From a checkpoint of a small image embedding model.
Model: 64-pixel images, norm layernorm, patch size [8, 8], width 320.
Data: trained on dead-leaves pictures: piles of overlapping shapes, 72500 training examples.
Rows from block 3 of a small image embedding model, named by matrix and row number. Rows with one number within an expert belong to one neuron, the router's apart. Each number is 200 + 20 x the weight over its row's rms, rounded and kept within 0 to 999. All counts start at 0.
Before each expert's rows are labels from the 100 images, of 14976, where the router gives the expert most weight on average: "responds to" is what is common among them. Only what is clearly more common there than usual is listed. The data: dead-leaves pictures: piles of overlapping shapes.
# router: router (model.blocks.3.mlp.router.weight, 16x320, trained with AdamW), inputs 184-229
# gate: expert gate (model.blocks.3.mlp.gate, 16x80x320), inputs 184-229
# up: expert up (model.blocks.3.mlp.up, 16x80x320), inputs 184-229
# down: expert down (model.blocks.3.mlp.down, 16x320x80, transposed), outputs 184-229

# expert 11
responds to: large pieces; dark
router.11,225,240,222,186,169,216,211,222,195,230,205,171,240,214,238,195,215,206,245,196,224,208,184,217,159,210,202,174,182,197,169,173,175,192,208,211,204,210,225,175,194,164,212,200,208,215
gate.0,200,207,259,201,201,202,200,200,200,246,200,215,220,199,194,193,200,235,172,216,199,200,177,198,221,205,212,284,198,212,201,218,194,223,222,231,200,191,221,210,207,270,219,206,185,195
up.0,202,202,230,200,204,200,195,201,195,234,200,253,247,200,194,200,200,202,207,200,195,201,192,185,217,203,203,200,185,212,200,210,189,200,206,267,200,193,213,206,200,208,214,201,184,199
down.0,202,232,200,189,193,200,202,201,217,177,215,182,199,191,221,199,200,197,197,200,200,196,165,200,193,193,203,197,194,200,194,136,159,198,207,187,195,200,233,179,200,155,175,198,192,200
gate.2,200,200,200,200,200,200,200,200,200,200,200,200,200,200,200,200,200,200,198,200,200,200,200,200,201,200,200,200,200,200,200,200,204,200,200,200,200,200,200,200,202,258,200,107,200,200
up.2,200,200,200,200,200,200,200,200,200,200,200,200,200,200,251,200,200,200,200,200,200,200,200,200,200,200,200,200,200,200,200,200,200,200,200,190,200,200,200,200,200,265,200,196,164,200
down.2,167,200,200,200,200,200,219,200,185,200,200,200,152,200,200,228,200,200,200,200,200,200,200,200,200,200,293,200,200,200,200,193,71,200,200,200,109,200,181,200,200,200,200,200,200,200

# expert 3
responds to: earthy; mixed sizes
router.3,211,209,158,217,211,213,163,205,222,208,182,185,217,213,192,226,176,204,171,223,199,208,210,203,231,188,223,206,157,205,220,198,206,163,188,211,183,196,217,200,195,205,207,200,175,205
gate.16,200,187,201,200,204,218,200,200,200,197,200,200,201,201,200,200,200,201,0,200,201,200,200,201,200,200,200,173,200,200,199,200,178,200,200,189,200,199,200,200,199,196,201,212,198,202
up.16,200,202,201,199,195,185,197,200,199,200,201,203,200,197,214,200,198,200,418,200,193,200,199,199,231,200,200,200,198,169,218,199,208,206,197,239,176,206,201,200,204,200,197,167,222,200
down.16,200,200,200,200,200,200,200,200,200,201,200,201,200,200,200,200,200,200,198,200,200,200,200,200,200,200,200,200,200,200,200,200,200,200,200,200,200,200,200,200,200,220,200,200,200,200
gate.21,200,200,200,200,200,200,200,200,200,200,200,200,200,200,200,200,200,200,200,200,200,200,200,200,200,200,200,200,200,200,200,200,200,200,200,200,200,200,200,200,200,200,200,200,200,200
up.21,200,200,200,200,200,200,200,200,200,200,200,200,200,200,200,200,200,200,200,200,200,200,200,200,200,200,200,200,200,200,200,200,200,200,200,200,200,200,200,200,200,200,200,200,210,200
down.21,200,200,200,200,200,200,200,200,200,200,200,200,200,200,200,200,200,200,196,200,193,235,200,200,200,202,200,200,200,200,201,200,200,200,200,200,200,200,200,200,148,217,200,281,201,200

# expert 4
responds to: cool; mixed sizes
router.4,187,202,173,205,210,189,189,218,173,202,231,197,210,174,229,229,190,210,218,179,237,222,178,171,166,176,179,211,196,234,199,188,175,209,203,184,182,227,202,211,207,186,208,193,170,177
gate.13,200,200,200,200,200,200,200,200,200,200,200,63,200,200,200,200,200,200,405,200,200,200,200,200,200,200,200,200,200,200,200,200,200,200,200,200,200,200,200,200,200,200,200,200,204,200
up.13,200,200,200,200,201,200,200,200,200,200,200,200,200,200,200,200,200,200,0,200,200,200,200,200,200,200,200,200,200,200,200,200,200,200,200,200,200,200,200,200,200,200,200,200,200,199
down.13,200,200,200,200,202,200,200,200,200,200,200,200,200,150,200,238,200,200,199,200,200,200,200,200,200,200,200,200,200,200,243,200,200,200,200,200,200,200,200,200,200,211,191,200,200,200
gate.16,200,200,200,200,200,200,200,200,200,200,200,308,200,200,200,200,200,200,200,123,200,200,200,200,200,200,200,200,200,200,200,200,200,304,200,200,200,200,200,200,200,200,200,200,200,200
up.16,339,200,200,200,200,200,200,200,200,200,200,200,200,200,200,200,200,200,200,190,200,200,200,200,305,200,200,200,200,200,200,200,200,310,200,200,200,200,200,200,200,200,200,200,200,200
down.16,200,200,200,200,200,200,200,200,200,200,200,200,200,200,200,200,200,200,200,200,200,200,200,200,200,200,200,200,200,200,200,200,200,200,200,200,200,254,200,200,200,200,200,200,200,200

# expert 7
responds to: dark; mixed sizes
router.7,223,215,209,200,182,190,211,202,194,197,187,215,176,195,220,188,174,227,174,186,238,187,202,205,180,173,194,172,187,215,188,191,161,178,204,214,207,202,200,217,217,183,241,200,177,189
gate.1,200,200,200,200,200,200,200,200,200,200,200,200,200,200,200,200,200,200,0,200,200,200,200,200,200,200,200,200,200,200,200,200,200,233,200,200,200,200,200,200,200,200,187,200,200,200
up.1,200,200,200,200,200,200,200,200,200,198,199,200,200,200,200,200,200,200,455,200,186,200,200,200,200,200,200,200,200,200,200,200,200,151,200,227,200,200,200,200,200,200,200,200,200,200
down.1,200,200,200,200,193,200,200,201,200,200,200,200,207,200,200,200,200,201,202,200,201,200,205,277,200,200,200,200,200,200,201,200,201,200,239,199,200,200,201,243,200,190,182,200,200,200
gate.9,200,200,200,200,227,200,200,200,200,200,200,200,200,178,200,200,200,200,202,200,200,200,200,200,200,199,200,200,200,267,200,200,185,200,200,200,200,200,200,200,199,298,199,200,200,200
up.9,200,200,200,200,200,200,200,200,200,170,200,200,225,200,200,200,200,200,203,200,200,200,200,200,201,200,200,200,200,254,200,200,200,200,200,214,200,200,200,200,200,262,200,200,200,200
down.9,200,200,200,200,200,236,200,199,200,200,200,200,137,200,200,200,200,200,201,202,200,200,200,200,199,200,200,200,200,200,200,202,212,200,200,202,198,227,200,200,200,208,209,200,172,200

# expert 8
responds to: large pieces; vivid
router.8,192,213,173,216,232,189,182,188,223,196,180,220,199,242,176,205,188,224,186,201,173,191,218,206,229,221,229,186,206,216,238,224,204,205,200,199,197,191,225,223,222,243,163,175,170,220
gate.0,200,200,210,211,213,202,194,198,201,172,200,183,199,200,205,168,200,200,309,198,200,200,200,200,177,182,200,197,204,193,204,205,148,200,200,200,200,202,204,200,183,195,219,241,188,197
up.0,201,200,200,187,194,200,204,200,200,209,200,203,200,200,191,233,198,200,133,200,200,201,200,200,214,213,207,202,196,203,210,199,241,200,192,211,198,190,191,216,199,208,182,170,251,202
down.0,199,198,201,219,222,199,191,191,203,208,187,202,219,200,200,242,200,199,198,200,200,194,206,202,202,204,200,198,208,190,227,199,194,193,200,199,204,201,209,208,208,200,206,274,197,199
gate.8,200,200,200,200,200,200,200,200,200,200,200,200,200,200,200,200,200,200,200,200,200,200,200,200,200,200,200,200,200,200,200,200,200,200,200,200,200,200,200,200,200,200,200,200,200,200
up.8,200,200,200,200,200,200,200,200,200,200,200,200,200,200,200,200,200,200,200,200,200,200,200,200,200,200,200,200,200,200,200,200,200,200,200,200,200,200,200,200,200,200,200,200,200,200
down.8,200,200,200,200,465,200,200,200,200,200,200,200,200,200,200,200,200,200,200,200,200,200,200,200,200,200,200,200,200,200,200,200,200,200,200,200,200,200,200,200,200,200,200,200,200,200

# expert 6
responds to: pastel
router.6,197,211,198,225,197,197,198,226,182,196,224,192,196,189,227,239,205,217,195,219,232,217,212,204,182,186,190,176,194,228,188,199,187,185,187,186,219,189,193,203,228,180,247,190,208,189
gate.4,200,200,200,200,200,200,200,200,200,200,200,200,200,200,200,200,200,200,200,200,200,200,200,200,200,200,200,200,200,200,200,200,200,200,200,200,200,200,200,200,200,200,200,200,200,200
up.4,200,200,200,200,200,200,200,200,200,200,200,200,200,200,200,200,200,200,200,200,200,200,200,200,200,200,200,200,200,200,200,200,200,200,200,200,200,200,200,200,200,200,200,200,200,200
down.4,200,200,200,200,200,200,200,200,200,200,200,200,200,200,200,200,200,200,200,200,200,200,200,200,200,200,200,200,200,200,200,200,200,200,200,200,200,200,200,200,200,200,200,200,200,200
gate.24,201,200,199,200,201,201,200,199,200,199,200,201,200,198,200,200,200,199,221,201,195,200,200,200,200,202,200,198,200,200,200,195,211,200,200,200,200,200,200,437,200,195,202,200,98,200
up.24,200,200,200,200,200,200,200,200,200,200,200,200,200,200,200,200,200,200,219,200,200,200,200,200,200,199,200,200,200,200,200,200,198,200,200,200,200,200,200,200,200,200,200,200,198,199
down.24,200,200,233,128,200,200,200,200,200,200,200,59,200,200,200,200,200,200,207,200,200,200,200,200,200,200,157,200,200,200,211,200,200,200,200,200,200,200,261,200,200,249,200,200,200,200

# expert 5
responds to: cool
router.5,171,195,195,234,221,205,159,207,188,199,196,179,215,174,211,222,187,203,200,178,212,203,184,176,190,186,195,186,182,217,238,212,192,185,211,185,186,238,215,205,206,215,186,172,193,167
gate.2,200,200,200,200,196,200,200,200,200,200,200,200,200,203,200,199,200,202,196,200,201,200,200,200,198,201,199,200,202,195,200,200,194,200,201,200,200,200,197,200,199,206,202,200,200,201
up.2,200,199,200,200,202,200,200,200,200,198,200,200,200,195,200,201,200,199,197,200,199,200,200,200,200,200,200,209,200,200,200,200,213,200,199,200,200,200,201,200,200,176,200,200,201,196
down.2,200,200,200,129,200,200,200,211,200,200,200,200,200,200,200,263,200,200,244,200,200,200,200,200,200,200,200,200,200,200,200,200,200,200,200,200,187,200,200,200,200,92,200,200,200,200
gate.14,200,199,201,198,201,200,199,200,200,200,200,201,201,198,200,200,200,201,180,199,200,200,200,200,199,200,201,201,222,202,200,200,200,200,200,201,199,200,200,287,200,248,97,200,206,200
up.14,200,200,200,200,198,200,201,200,200,201,209,200,200,201,200,200,200,280,228,200,201,200,200,200,200,203,199,200,200,200,200,179,230,200,200,203,200,200,201,284,200,335,200,200,196,200
down.14,201,201,189,209,206,183,179,154,200,177,200,192,193,200,200,200,200,225,220,200,195,200,200,200,203,203,201,200,200,198,200,203,201,200,200,207,200,200,200,200,200,192,223,201,195,202

# expert 15
responds to: vivid
router.15,186,198,217,185,192,204,201,221,167,186,232,210,180,190,214,222,227,233,171,208,217,226,177,182,186,198,185,231,211,208,180,173,195,220,220,183,189,178,163,182,213,184,234,212,198,180
gate.7,200,200,200,200,200,200,200,200,200,200,200,200,200,200,200,200,200,200,200,200,200,200,200,200,200,200,200,258,200,200,200,200,200,200,200,200,200,200,200,200,200,200,200,200,200,200
up.7,200,200,200,200,200,200,200,200,200,200,200,200,200,200,200,200,200,200,200,200,200,200,200,200,200,200,200,200,200,200,200,200,200,200,200,200,200,200,200,200,200,200,200,200,200,200
down.7,200,200,200,200,200,200,94,200,200,200,200,200,200,200,200,200,90,200,200,200,200,200,200,200,200,200,200,200,108,200,200,200,200,200,200,200,200,200,217,200,200,200,200,200,200,200
gate.11,200,203,208,169,180,197,205,198,198,221,203,199,200,200,167,213,200,197,234,193,201,200,200,200,205,208,200,197,200,201,202,220,171,200,188,192,201,242,200,203,200,172,200,200,364,200
up.11,200,186,200,199,219,203,198,200,216,191,201,200,200,200,200,193,200,200,181,202,197,200,200,201,200,207,206,200,200,201,200,178,212,200,206,247,200,209,200,200,205,263,201,200,155,200
down.11,195,202,200,200,184,200,196,200,190,226,202,192,256,200,200,258,200,200,174,200,202,200,203,197,226,200,154,189,202,200,202,204,204,200,204,225,187,202,197,232,204,219,200,200,202,200